config.yaml
dataset: "simulated sounds of rotating machines with and without faults"
noise_aug: 0.01
time_shift_ms: 100
n_mels: 64
input: "log_mel"
spec_augment: true
norm: "layernorm_no_bias"
activation: "gelu"
patch_size: [8, 8]
lr: 0.0048
eps: 1e-08
one_sided: false
adamw_lr_other_params: 0.0019
Rows from block 9 of a small sound classifier, named by matrix and row number. Rows with one number belong to one neuron. Each number is 128 + 24 x the weight over its row's rms, rounded and kept within 0 to 255. All counts start at 0.
After each neuron's rows are labels from the 100 clips, of 14848, where the neuron reaches its highest value: "peak in band" is the frequency band that holds the peak. Only what is clearly more common there than usual is listed. The data: simulated sounds of rotating machines with and without faults.
# fc1: MLP up (model.blocks.9.mlp.fc1.weight, 768x128), inputs 0-127
# fc2: MLP down (model.blocks.9.mlp.fc2.weight, 128x768, transposed), outputs 0-127

fc1.368 [133 124 103  95 110  97 109 113 165 135 130  90 126 132 147 147 148 132 118 134 144 110 121 130 144 137 134 117  86 141 114 131 114 186 168 113 126 174 102 107 127 151 119 127 105 104 134 143 140 151 179 126 128 150 109 124 104  99 137 161 143 184 150 123 114 102 134  71 165 111 146 110 135 121 133 154 149 135 132  88 100 146 134  95 148 123 141 162 148 117  92  91 129 108 123  87 136 143 121 155 188 147  87 135 105 135  85 113 118 113 111 114 172 117 153 125 164 149 160 148 131 135  71 159 155 117 100 159]
fc2.368 [ 96 163 112 134 132 148 119 106 153 110 104 122 138 150 137 130 163 138 187 113 158 117  97 129 129 101 152 182 144 135 146 110 117 106 111 140 139 134 145 121 150 146 145 159 167 148 121 143 145 111 141  99 123 128 154 140 113 157 163 128 139 170 178  93 121 141 118  91  85 126 135 179 124 105 101 114 144 120  74 126 116 134 108 126 101 176 144 140 175 141 140 134 134 157  79 176 112 117 126 102  82 175 148 138 106 152 134 130 101 168 128 137 117 129  91 134 108 137 153 133 110 151 130  84  93 152 130 112]
peak in band: 250 to 500 Hz

fc1.190 [109 137 158  89 126 121 104 162 151 135 171 139 117 142 146 130 134 145 136 173 140 154 101 136 151 135 114 141 134 142 123 138 109 129 119 125 117 146 113 110 125 159 132 113 136 131 150 113 219  81 151 123 135 154 144 114 130 125 173 130 119 122 130  85 156 146 151 128 133 167  73 149 139  98 148 118 130 143 135  91  96  77 143 119 148 139 115  89 168 116 107 113 144 136 146 128 109 163 129 164 138 127 129 114 133  93 151 115 104 105  98 163 162 111 107 135 163 151 169 148  79 110  68 134 111 135  94 134]
fc2.190 [143 146 170 152 133  54 112 115  79 146 147 154 102 106 110 156 174 116 152  96 117 135 150 133  76 158 119 129 109 123  94 119 113 116 153 130  92 116  70 152 162 100 101 106 177 136 136 139 129 151 115 155 108 127 116 105 116 145  99 128  98 105  83 144 133 124 125 104 145 102 119 128 147 114 100 152 139 140 118 162 134 107 108 177 142 140 119 149  92 103 123 144 121 207 138 129 120 140 106 108 136 104 101 132 136 124 117 122 135 114 151 153 126 124  93 103 125 154 126 108 111 114 142  74 158 130 124 129]
peak in band: 0 to 250 Hz

fc1.759 [122 163 126 135 122  98  76 147 137 134 130 137 131 141 189 161 110 177  96 134 156  99 115 115 135 168 118 139 125 125  95  74 103 168 171 101 113 129 102 146 138 150 134 136 128 176  83  96 180  93 149 103 116 143 122 129 128 135 153 141  99 159 158 154 150 129 115 119 142 126 152 102  95 159  99 124  98 134  98 174 105 109 158 155 104 107 140 131 106 128 125 104 155 132 111 145 147 119 104 138  93 119 120  84 116  84 110 141 147 107 140 129 156 155 138 166 139 114 110 113  95 115 129 115 128 133 132  89]
fc2.759 [125 121  68  84 163 154 151 136 123 157 120 132 137 147 158 107 124 162 176 102 123 146 162 131 129 120 138 122 120  97 116 136 104 153  81 148  60 157 153 143 110 154 132 127 163 170 108 118 131 149 139  88 128 109 115 105 115 118 105 123  79 174  97 129 131 128  83 166 117 112 105 207 113  91 106 121 126 100 158 144 139 118 112 124 134 134 114 113 128 163 148 153  72 148 141 127 150 132 121 120 130 147 108 117 108 142 124 103 120 162 132 167 100 136 158 141 125 126 104 139 134 137 112 140 105 130 135 100]
peak in band: 2000 to 4000 Hz

fc1.7 [ 98 113 122 135 108 107 134 126 120 108 151 109 129 141 145 142 130 135 123 107 128 119 137 128 118 152 128 111 156 158 152 131  93 116 133 119 144 147 114 138 143 165 126 126 155 153 164 123 175 161 102 122 154 131 127 111 140  96 105 109 153 104 122  85 104 182 155 170 170 146 130  86  79 116 153 151 142  95 122 131 104 141 122 106 126 132 147 143 106 135 169 108 123 129 130 132  94 130 124 151 170 127 149 137 105 130 134 156 159 117 139 110 121 102 127 150 144 193  81  92  98 211  92 126  99 169 127 166]
fc2.7 [132 164 139  90  92 186 106  95 103 119 108 103  99 189 118  66 155 144 140 118 141 146 123 166 117 145  99 142 134 106 106 104 129 135 135 107 124 128 173 106 134 142 146 149 128 134  99 113 127 124 104 183  98 129 153 105 104  98 173 162 131  98 137 123 103  91 119 126 113 116 115 178 176 136 133 123 136 171 123 163 132 123 155 134 132 147 154 110 140 111 115 161 152 128 112 114 172 132 133 121 116 146 129 137 100 112  92 124 109 108 118 101 100 161 111 110 138 125 178 147 163 107 158 148 137 148 112 112]
peak in band: 0 to 250 Hz

fc1.724 [131 171 115 117  92 122 151 117 109 105 176 122 146 122 144 136 170 175 128 147 147 112 103 114 132 126 159 123 133 136 126 140 189 177 111 169 119 107 148 112 116  84 133 112 159 143 129 141 157 131 160 121 179 157 121 136 148 150 132 121 152 138 153 111  76 158 129  93 175 152 117 160 118 132 164 119 126 149 106 119  81  97 170  73 126 137 105 137 128 137 139 145 125 116 116 101  98 124 104 124 158  91 120  94 152 100 136 136 104 147  86 119 104 147 108 134 110  90 132 138  82 156 113 103 126 123 113 133]
fc2.724 [ 81 155 120 115 115 112  95 136 127 116 127 137 124 196  91  77 139 134 167  99 127 124 116 139 163 145 119 120 127 110 150 124  88 103 111 143 148 135  96 133 145  79 111 154 164 126 122 136 117 119 105 128 136 133 160 158 107  76 143 133 137 118  88 115 186 103 133  99 131 145 111 139 104 123  99 151 172 133 101 127 149 149 127 139 163 175 137 173 135 114 150 135  78 118 126 146 129 144 126 111 101 114 110 173 125 144 133 126 141 101 104 180 132 122 102 175 173 139 154 157 111 114 158 119 128 130 117 107]
peak in band: 0 to 250 Hz

fc1.275 [100 139  97 136 106 156 118 124 170  80 125 135 101 140 115 135 116 146 137 161 137 145  92 117 172 128 133 151 131 109 112 121 153 128 150 123 116 114 130 138 123  99 134 119 175 108 114 119 104 170 117 115 141 128  77 141 119 134 124  98  90 193 147 156 135 147 108 129  95  70 105 119 150  87  82 163 101 164  92 115 152 139 130 128 149 135 130 127  85 109  92 132 122  97 162 128 121 144 160 108 132 142 136 153 123 120 128 135 122 149 127  54 119 134 164 113 134 142 104 133 139  94 102 139 134 131 195 123]
fc2.275 [118 150 118 129 142 155  77 140 117 138 162 106 148 103 126 158 105 117 117 151  99 137 146 147 112 118 109  89 145 126 138 112  96 168 123 134 128 132 104 111 154 121 165 169  72 145 116 154 130 137 158  97 111  76 141 116  70 117 122 180  77  92 142 104 136 136 106 122 117 135 114 159 154  92 118  97  91 121 128 100 131 170 140 128 140 102 118 114 161 160 137 131  87 133 136 166  95 135 145 143 138 148 162 121  90 101 125 140 128 145 121 144 150 148 124 159 152 165 121 173 135 180 119 131 114 145 103 127]
peak in band: 2000 to 4000 Hz; 500 to 1000 Hz

fc1.220 [139 103 132 122 146 169 103 122 143 132  95 131  84 151 132  89 140 123 135 148 127  70 128 102 152 100 125 127 120 137 142 104 117 143 143 121 146 124 131  74 105 139  99 127 112 162 130 138 119 126 153 106 111 151 160 117 117 118 145 137 113 143 150  99 109 151 145 113  98  85 132 143  93 121 164 115  91 159 169 118 137 137  76  70 106 122 151 162 107 144  99 159 123 116  89 164 144 122  82 119  94 152 117 146 121 106 106 115 123  76 165 123 100 135 104 102 175 114 157 107 114 108 132 155 171 122 112 161]
fc2.220 [109 117 138  99 113 112 108 154  98 114 155 145 130 104 116 165 129 141 138 105 116 161 138 124 154 122 144 151 118 124 128 127 128 148 138 136 128 119 131 116 120  71 163 159  65  77 124 123 143 129 115 121 143 167 116 138 147 134  91 137 135 126  84 189 150 129 156 146 118 132 111 147 137 135  54 130 122  69 143 104 151 118 161 121 155  86 145  98 130 128 120 174 130 132 160  64 124 109 191 111 138 143 128 105 103 124 126 113 119 114 130 129 115 137 158 174 100 139 143 130 139 106 126  98  84 140 139 138]
peak in band: 1000 to 2000 Hz

fc1.551 [121 115 124 105 136 114 136 158 131 140 147 134 127 149 147 156  89 156  85 131  92 149 179 150 121 126 111 102 110 125 128 108 133 131 130 113 150 146 114 144  74 112 103 137  98 110 180 117 131 120 145 132 107 130 117 147  84 125 128 117 194 126 119 159 159 151 105 121 133 184 117 149 133 128 179 164 177 100 158 108 136  84 138 152 149 152 155 110 139 119 119 130 142  93 118 114 116 141 163 181 150 121 165 141 140 137 158 122 152 131 154 137 150 130 124 141 133 108 171 140 127 134  55 110 148 148 134 160]
fc2.551 [130 119 170 137 156 155  84 111  86 151 115 115 131 179 142  64  90 171 112  99 123 148 121 118 100 129 118 166 164 110 119 130  84 164 133 144 104 141 159 134 215 148 126 118 140 179 127 156 121 118 144  89 116 137 133 137 132 131 166 126 124 151 160 141 162 118 121 107 128 137 131 156 151 138 107 133 136 129 140 106 153 129 105  90 139 150 107 130  96 130 157 134 123 150 112 143 131 107 122  98 125 172 142 148  99 113 115 140 129 118 140 125 102 126 100 119 117 183 121 124 145 140 140 185 138 105 139  90]
peak in band: 2000 to 4000 Hz

fc1.500 [138 127 120 154  68 104  94 103 110 101 134 125 104 140 120  90 152 126 119 152 148 138 119 113 138  87 150 139 126 152 111 133 127  84 132 145  89 117  84  97 137 131 133  60 175 114 147 159 126 144 125 134 151 127 143 138 100 122 122 114  92 123 130 143  76 193 114 125 169 170 127 133 172  96 127 175 138  93 147 121 101 119 160 105 152 162 140 123 134 123 102 128 122 112 149 109 115 148 157  61 159 143 113 130 124 122 121 117 150 132 148 119 138 126 125  84 104 167 100 130 143 141 124 118 100 130 106 109]
fc2.500 [106 135 135 105 144 101 170 134 109 154 139 139 102 106 137 131 148 137 108  92 137  93 143 184 161 116  95 115 124  59 114 127 149 105 108 148 112 140 158 150 125 144 114 131 130 165 134  87 127 138 136  94 134 160 119 109 103 119 100 137 130 106 130 143 186 145 137 113 131 156 141 146 136 117 121 164 143  81 137 123 138 124  83 146 132  99  88 155 139 119 118 133  80 139 142 157 102 140 113 126  92 136  92 170 121 124 141 144 134 104 140 164 168 137 141 168 154  53 143 110 136 155 112 151 150 164 129 144]
peak in band: 2000 to 4000 Hz

fc1.676 [ 57 170  90 117 127 136 139 138 143 144 148 102 177 101 135 116 153 112 142 155 131 148 191 123  89 148 140 123  94 105 106  88 160 121 116 144 137 104 160 145 164 127 123 117 138  91 117 164 141 126 120 122 131 124 145 134 128  97 142 116  73  98 126  99 126 144 115  92 137 130 132  80  97 106 116 146 153  82 146 141 109 114 178  80 103 132 124 132 141 138 139  86 108 130 130  74 101 154 147 121 145 116 119 144 115 108 114 153 179 155 136 114 119 103 126  97 118 140 108 160 119 124  93 136 144 122 148 129]
fc2.676 [164 114 112 149 136 150 132 153 132 104 127 106 114  98 144 146 126 143 123 121 118 131 103 135 164 167  53 125 165 114 168 142  98 135 138 125  97 123 124 108  77  92  86 112 125 127 138 107 143 113 103 175 125 125 122 106 123 123 127 135 143 108 188 120 124 127 127 180 162 112 119 159 122 118 132 123 169 165 114 170 141  88  98 117 137 111 124 131 141 126 107 130 147 125 108 123 136 121 120 114 169 130 125 180  74 144 139 120 153 136 153 126  97 119 123 127 122 108 136 138  58  76 114 163 118 133  95  92]
peak in band: 250 to 500 Hz

fc1.388 [120 111 106 154 149 127 100 143 153 153 129 135 156 116  87 155 127 132 129 161 157  89 134 122  88 129 114 127 155 123 120 147  67 103 105 156 138 149 171 131 137 130 110 117 158 103  85 151 142 131 156 111 130 171 135 100  72 113 113 101 129 126 132 119 133 135  73 142 111 139 145  90 174 108 142 146  78  63 158 132 147 153 133 100  77 143 131 143 174 131 125 144 108 120 179 128 138 109 134 126 156 110 123 109 157 124 129 177 158 109 117 106 118 160 103 113 117 167 123 107 146 128 118 117 113 131 117 149]
fc2.388 [148  92 113  74 103  79 165 129 117 157 106 127 117 150 175 116 171 127 146  99 149 113 114 140 152 126 100 121 124  59 112 102 130 125 164 132 141  92 114 139 117 154 142 122 108 152 126 107 124 146 105 151 108  83 159 125 149 123 129 139 148 149 141 167 137 136 181 138 150 115  83 121 115 103 167 165 144 142 102  88 128 101 126 166 161 115 147 129 126 134 135 107 176 151 102 143 157 145  94 107  98 150 134 113 119 145  85 107 128 140 144  98 139 108 148 122 123 116 141  89 132 145 160 121 155 145 126  87]
peak in band: 1000 to 2000 Hz

fc1.214 [150 145 146 141 147 158 139 155 104 119 128 190  89 169 177 123 103 117 140 121  84 128 107 128 167 123 140 108 135 176 158  64 151 163  98 128 131  78 128  70 103 144 150 100 109 195 103 134 103 116 133 113 126 123 118 120 150 118 102 115 126 148 174 129 115  96 139 162 131 102 131 129 111 130 153 107  91 148 134  95 104 110 143 104 107 154 149 107 130 120 163 138 133 110 108 117 163 110 142 145 123 149 151 173 123 128 129 121 120  88 135  90 135 110 142 122 143 136 120 133 110 136 152 162 154 151 119 140]
fc2.214 [113 101 149  97 100  79 152 106 152 128 129 128 134 100 107 147 128 150  99 137 122 108 153 156 146 104 189 176 105 113 101 104  96 134 103 155 164 154 152 149 129  98  97 198 102  94 126 128 146 129  90 103 128 149 127 122 127 133  87 134 118 100  98 132 123 175 153 101  95 134 148 143 132 107  76 107 130  97 157 142 108 128 122 137 131 116 167 115 108 140 121 160 134 119 111 104 118 149 162 141 137 109 111 124 164 128 131 155 101 167 119 158 158 155 133 150 146  94 104 129 163 117 118 104  96 104 150 106]
peak in band: 500 to 1000 Hz

fc1.597 [140 114 132 172  73 117 109 121  78 120 158 122  99 113 147 153 134 114 128 109 169 146 136 122 100 162 146 164 132 148 112 134 102 155 121 142 139 124 127  76 144 113 103 129 132 152 143  97 144 123 118 105 117 117 112 116 102 108 129  91 119 121 128 138 118 155 116 107 158 139 144 129 122 123 158 136  88 116 106 141 104 130 118  69 140  88 143 163 100 143 120 107 141 151 153 132 109 143 131 107 125  92 114  82  72 147 145 106 143 152  87 151 187 103 150 134 100 131 134 120 143 153 165  79 157 114  70  98]
fc2.597 [158 155 125 131 138 133 123 134 131 140 129 156 130 126 158 119 128 127 119 159 105 134 169 160 134 120 153 118 140 110 129 154 160  88 127 110 165 140 152 128 131 108 120 100 128 119 116 124 133 101 160 101 100 144  91 151 138 139 105 130 146 140 102 142 132 124  76 118 164 145  89 155 127 132  73 121 154 201  89 133 144 180 124 154 128 126  69 112 167 120 118 132  79 103 115 131  86 138 148 122  91 124 163 129 121 122 139 181 133 150 126 157 135 133 113 168 173 172 128 148 146 170 102 151 134 111 117 159]
peak in band: 2000 to 4000 Hz

fc1.123 [126 128 114 146  80 101 139 146 104 117 152 118  97 124 130 123  81 105 155  93 144 109 122 131 127 156 114 115  84  72 115  87 117 156 114 134 108 123 131 113 112 114 131 105 156 124 167 149 150 128 138 139 111 126 125 103 106 121 149  91 154 138 139 141 111 148 149 127 128 111 159 123 134 135  90 148  98 190 153  81 145 149 139 101 109 138 156 170  92 167 131 136 114  89 120  83 148 119 136 129  90 115 137 170 148 136 137 126  63 146 103 118 144 108 108  99 124 151 102  59 129 101 129 103 123 105 132 156]
fc2.123 [ 70 155 114 168 139 122  74 130 147 138 104 124 135 166 177 102 134 158 108 177  87 146 164 115 121  98 162 122 120 135 137 126 116 113 137 121 178 131 134 129 146 137 144 145  80 149 121  76 107 114 149 113 145 149  82 139 112 130 132 155 157 122 118 152 103 116 107 128 114 147 110 136 141  77 193 107 118  87  80 127 142 152  92 170 135 117  82 119 151 155 151 146 135 131 133 118 102 119 118 117 108 142 123 135 119 153 118 150 129  95 115  93 104 161 158 149 130 140 154 137 158 138 118 139 140 137 128 112]
peak in band: 0 to 250 Hz

fc1.733 [155 171 121 193 125 122 141 115 120 114  88 133 158 129 157 129 137  98 138 187 148 191  65 132 136 145 155 159 145 120 115 144 117 172 136 152 175 127 116 112 140 108  89 118  94 104 111 140 112 128 118 134 126 131 107 157 104 103 127 107 135 141 107 119 123 125 134 161 189 155 113 166 120 134 158 143 131 107  98 128 166 107  96 139 154 114 143 122 114 169 149 128 143 150 144 136 134 151 139 107 102 117  98 136 115 105 110 100 155 150 131 120 150 106 109 167 120 144 157 166 158 169 129 122  98 128 136 161]
fc2.733 [ 88 143 146 113 157 133 148 151 155 128 132  96 151 120  93 131  78 127 141 120 138 132 132 100  41  88 138 153 125 136 135 134 157 109 165 119 112 137  87 140 149 131 129 105 148 148  85 121 136 122 131 173  94 118 165 133 106 132 130 133 122 133 129 100 141 159  98 138 117 142 145 103 154 116  91  92 119 202 130 113 117 135 126 133 129 121 144  77 129 154 150 125 117 116 152 147 117 112 142 134 129 137 133 160 110 115  94 106 137 172 122 149 119 138 109  71 116 138 115 169 118 159  96 145 105 188 109 118]
peak in band: 250 to 500 Hz

fc1.432 [ 82 143 121 102  87 123 128 140  92 140 159 129 142 117 115 134  92 126 176  88 119 155 104 110 156 149 142 166 153  91 110 137 117 145 103  90 126 124 111 130 118 140 129 121 154 123 131 142 148 105 215 137 161 137 124 140 139 115 113  99 153 106 139 135 116 126 158 172 138 112 150 100 160 150 120  78  90 135 128 175 128 150 127 116 122 151 164 147 152 136 143 158 149 119 130 121  92 164 109 117  76  85 138 167 129 117 138  78 117 111 112 129 136 105  94 127 151 144  96 131  82 131 111 108 144 139 141 123]
fc2.432 [124 139 148 141 122 130 140  98 122 105 139 129 119  89 198 130 108 124  79 181 147 111 146 126 132 157  94 147 111  95 158 124 173 118 123 110 121 139 124 116 149 145 132 145  90 148 125 116 128 141 151  69 130 128 126 114  70 137 142 135  75 136 142 131 121 133 121 163 151 114 106 175 117 101 115 148 171 158 121 120 100 141 105 140 101 148 126 151 136 116 112 155 129 166 126 153 130  94 118 142 153 136 147 134 113 133  74 110 160 120 129 118  84  84 131 133 152 112 124  62 145 142 148 177 137 123 121  97]
peak in band: 500 to 1000 Hz

fc1.242 [108  94 121 168  94 133 135 139 179 170 142 142 132 111 132  77 110 138 115 147 163 149 166 105 103 166 169  73 106 108 101 126 153  80 119 135 126 123 135 117 135 147 132 130 151  94 120 138 126 161 129  83 125 155  69  79 106 110  94 134 160 144 151 175 106 130 136 107 119  96 151 135 135 127 116 151 152 133 149 153 126  91 124 127 153 113 137 138 114 143 101 111 144 114 117 127 100 135 156 125 120 119 130 165 151 100 143 139 135 107 137 156 162 109 150 138 116 109  95 155 130  74 125 176 144 121 111 166]
fc2.242 [ 86 159 120 205 112 148 115 111 108 174 105 137 126 122  98 146 140 128 144 126 131 154 109 124 134  70 178 148 145 120 126 124 133 139 156 126 155 108 104 116 184 104 146 112  97 120 169 152 126 111 129 128 113 109 127 113 107 135 117 126 150 152 136 121 119 117 114 137 196  97 114 126 136 136 143  83 131 130 143 107 158 162 136 150 168  98 132 118 109 107 167  94  90 105  79 156  99 149 146 113 102 131 154 118 120 116 127 116 111 109 134 118 123  86 139 111 132 144 136 127 175 149 139  77 130  78 118 132]
peak in band: 250 to 500 Hz

fc1.610 [102 148 132  92  57 104 122 133 158 122  80 125 100 114 155 117 127 136  98 123 110 117 154 123 100  80 106 162 176 160 112 148 117  98 138 118 128 124 119  99 129 122 112 138 144 151 130 143 126 100 130 112 109 139 136  99 162 154  82 140 171 130 139 123  89 115 155  94 164 150 103 145 128 127 120 141 102 130 193 128 171 124 108 160  67 123 160 145 127 140 152 125 116 120 146 108 163 144 100 123 133 121 132 169  82 101 111 143 173 139 119  94 136 162  95 116 127 144 151 118 161 110 132 135 113 134 122 108]
fc2.610 [152 120 156 164 160 141 132 136  99 124 115 108 116 146  84 144 129 136 176 143 127 125 126 126  95  96 141 107 151 112 100 121 123 119 156 136 174 100 136 125 150 118 130 119  91 104 122 123 126 126 136  78  96 118  56 151  91  89 169 122 160 129 158 141  98 115 107 112 110 117 104  87 137 139 117  93 140 159 135  79 133 155 103  89 109  97  89 165 115 137 152 144 129 158 121 120 121 158 164 140  93 162 153 103 115 146  99 116 141 112 118 101 136 103 154 111 163 112 129 105 126 130 107 116 176 137 167 106]
peak in band: 250 to 500 Hz

fc1.562 [ 86 150 148  95 139 116 111 161  93 171 136 109 138 177 138  81 133 110 113 147 130 140 147 116 166 111 109  69 151 138 114  98 154 128 133 106 135 108 154  89 122 128 101 107 139 141 113 106 133 122 123 177  95 137 144  81 136  91 146 112 123 125 115 111 117 110 121  98 167 116 122 137 151 116 107 154  97 134 138 127 102 131 139 160 132 137 149 110 121 127 154 125 130 140 168 116 127 180 153 102 195 141 154 127  98  95 124 154 135 101  85 122  87 147 148 108 104  99  92 143 142 136 129  94 173 105 150 128]
fc2.562 [120  99 137 144 129 185 118 155 137 118 157 153 102 106  99 183  94 131 118 115 132 156 144 105 153 153 101 114 114  65 147 160 142 145 118 119 101 141 169 124  80 127 148 155 117 145 128 108 140 131 106 115 161 132 154 103  87 134  92 133 148 103 148 123  93 146 185 133 120 167 147 135 125  84 124 151 155  87 139 131 101 133 137 104 118 100  93 125 100 134 128  99 118 110 109 114 150 144 167 159 113 130  62  90 118 121 145 141 143 154 128 105 137 125 111 164 143 108 118 139 115 117 110 169 143 127 127  90]
peak in band: 0 to 250 Hz; 250 to 500 Hz

fc1.378 [102 150 130 145 129 107 137 115 124 109 177 141 128 118 144 139 164 120 149 140 153 123  90 141 179 128 130 131 105 130 124 120 139 155 167 139 125 127 123  95 116 142 140 108 134  91 167 146 151 106 172 102 154 152 126 174 113 123 157 102 109 189 153 109 109 156 132  64 136 164  93 117  91 115 132 149  95 148 114 126 125  93 140  94 120 137 135 106 101 124 120 141 163 164 145 144  73 153 131 132 158 121  85 133 148 148 152 159  88 139 118 114 131 114 168 127 164 160 110 130  75  95 119 115 114 124 120 150]
fc2.378 [ 93 138 121  97 123 102 105  95  95 135 123 135 143 151  96 130 153  84 176  98 127 115 164 129 122 146 168 117 109 173 144 140 133 141 156 109 143 145 130 109 187 115 164 111 162 132 120 156 140 122 129 103 116 132 153 110 125 136 135 154 115  77 112  75 163 121 107 126 166 121 117 183 130 102 115 168 161 104 122 121 122 127 107 166 146 130 128 175 120 115 137 127  55 109 182 154 158 110 137 115 126 119 126 164 134  97 135  94 107 123 123 141 153 132 117 111 122 117 152 128 111 150 122 103 166 143 106 140]
peak in band: 0 to 250 Hz

fc1.273 [146 143 110 105 118 145 101 127  91 156 127 132 154 132 114  56 127  91 157 117  99 108 136 132 138 151 105 129 109 130 131 111 144 114 126 148 145 124 195 151 152  99 110 121 118  99  86 166 136 131 160 138 129 160 169 145 108 133 121 140  94 130 105  85 104 132 113 122 104 120 160 119 118 101  86 149 122  94 144 122 110 132 141 120 140 185 116 133 148 150 100  83 112 107 114 111 106 113 130 141 153 140  92 161 143 120 187 103 179 129 150 106  98 147 126 156  88 162 120 142 162 120 109 118 131 115 170 115]
fc2.273 [135 142 150 114 108 163 112 136 157 128 187 110 100 154 153 138 116 136 127 124 157 132 123 163 138 119 134 129 142 104 150 117 137  90 113 137 120 168  93 129  82 120 126 145 135 145 191 138 131 125 101 109 122 115 177 126  89 119 117 135 118  97 154 131 136 149 127 149 135 161  92 140 152 119 141  53 145 150 102 123 110 138 101 164 133  59 155 140  64 101 144 102 144 134 120 127 139 112 132 104 157 128 130 102 109 106 129  98 127 118 131 183 124 132  98 120 158  90  94 116 102 140 159 129 130 144  90 110]
peak in band: 2000 to 4000 Hz

fc1.395 [101 173 104  94 127 154 134 163 121 110 144 164 157 123 150 136 133 108 133 115 140 110 153 127 119 111 162 135 103  96 116 137  76 128 120 137 170 178  92 139 108 148 119 174 137 176 138 118 148 145 135 143 122 103 148 109 101 133 130 137 119 110 144  80  62 153 111 129 106 130 164 135 126 137 167 144 124 111 134 134 128 134 133 141 179 150 166 143 159 179 132 115 103 118 108 109 136 146 117 166  90 121 122 128  86  98 102  90 143 125 165  91 150 143 124 119 140 153  95 116 154 143 140 149 155  78 137 114]
fc2.395 [125 115 119 174 116  89 121 125 171 122 134 142 106 120 117 150  80 158 123 160 129 121 104 145 104 113 145 146 142 158 138 154 162 136  69 108 129 101 189 156 131 132 117 120  98  95 132 122 105  97 105 104 165 179 113 135 124  96 133 105 104 140 151 161 135 158 183 141 124 149  92 151 118 120  73 131 152 140 135 102 102 171 111 140  98 125 112 103 110 136 114 134 167 152 144 102 151 135 132 139 136 123 158  97 135 119 136 161 136 113 134 180 155 150 131 108 103 163 161 141 117 140 129 144  89 155 109 110]
peak in band: 250 to 500 Hz

fc1.533 [150 117 105  80 115 138 119 130 140 134 131 138 103 145 108 129 121 119 108 108 137 122 161 102 136  50 153 136 128 118 158 112  88 100 115 148 165  97 140 158 114 197 127 135 131 139 142 122 155 134 133 156 114 184 181 111 105 128 136 177 139 162 127  96 152 122 151 129 120  70 144 152 121 112 113 144  94 126 176  94 112 119 133 150 142 170 180 148 100 121 126 134 121 123 105  73 155 132 112 136 115 150 128 120 110 140 144 145 114 104 126 102 144 123 130 132 116 143 161 100 166 127 105 124 127 117  84 107]
fc2.533 [107 136 138 108 147 150 111 156 123 169 121 151 124 115 174 117 136 184 179  99 125 127 117 104 129 139 126 136 131 172  98 129 158 112  99 148 123 113 143 126 162 117 122 112  82  55 125 115 132 131 143  72 141 140 140 162 105 148 135 121 120  96  76 137 111 144  83 117 144 138 120 120 146 138 132 136 147 163 134 137 149 123 133  93  89  88  86 128 121 116 143 156 144 120 187 126 116 124 135 112 107 143 145  77 166 106 115 124 160 118 135 146 144 110 129 146 123  86 126 148 128 105 121 182 120 169 109 144]
peak in band: 0 to 250 Hz

fc1.410 [ 93 154 111 114 108 128 147 117  97 126 135 110 128 109 105 123 134 116 111 176 174 134 145  70  68 128 115 104 100 180 137 121 141 143 120 175 137  93 176 100 148 134 101 138 140 131  70  96 133 126 114 168 112 141 113 139  95 105 156 112  83  99 107 156  91 145 110 118 131 107  79 104 124 107 117 146 143 127 143 144 119 115 151 115 112 122 186 155 137 123 124  93 146 116 111 102 130 153 138 126 127 119 154 144 117 115 137 125 154 117 109  80 130  88 122 142 110 143  98 127  88 137 131 158 127  90 116  98]
fc2.410 [142  95 161 136 162 174 133 108 190 111 167  96 120 103 108 106 116 160 157  94 135 142 172 129 156 152  69 145 129 114 144 164 122 116 145 117  85 116 117 149  83 112 105  95 144  89 143 122 113 123 104 112 109 106 117 125 133 109 142 126 142 118 186 107 122 149 140 156 126 150 134 131  98 100 136  92 146 137 139 136 114 164 132  70  94 126 144 145 130 186 126 145 141 104  97 124 102 149 135 145 119 114  81 112  84 110 126 129 133 157 132 138 124 152 132 166 115  86 150 144 138 105 154 130 144 131 114 129]
peak in band: 250 to 500 Hz

fc1.690 [120  99 123 133  98 125 106 127 169 183  87 108 132 176 185 145 123 169 120 156 173 152 152 146 131 124 142 169 132 150 113 123 121 126 154 134 136 104 130 147 100 132 133 104 148 141  94 104 156 139 125 108 106 150 119  95 113 128 104 113 133 131 157 142 162 131 135 130 123 144 103 146 169 118 114 138 109 168  93 177 129 137 134 112 134 139 148 120 109  79 113 105 174 134 128 130 206 147 105 104 103 124 115 143 144 143 147 142 125 117 132 116 138 148 148 152 165 126  77 107 107  88 158 132 134 125 118  71]
fc2.690 [129 155  96 117 167  89 157 116 135 112 128 134 111 111  72 125  90 114 127 125 125 146 160 144 140 141 149 133 130  94 156 122 103 155 118 152 110 139  85 133 120 178 126 154 150 134 114 139 144 113 139 113 141 125 103 121 122 130 138 121  86 135 102 156 147 101 112 144 160 108 112 163 108 119  95 131  99  97 136 119  90 135 162 164 141  99 101 149 105 178 115 132  63 145 144 125 124 100 125 122 165 148  96 137 106 122  86 117 116 165 138 172  79 150 166 131 138 158  93 160 139 169  94 140  93 126 128 152]
peak in band: 2000 to 4000 Hz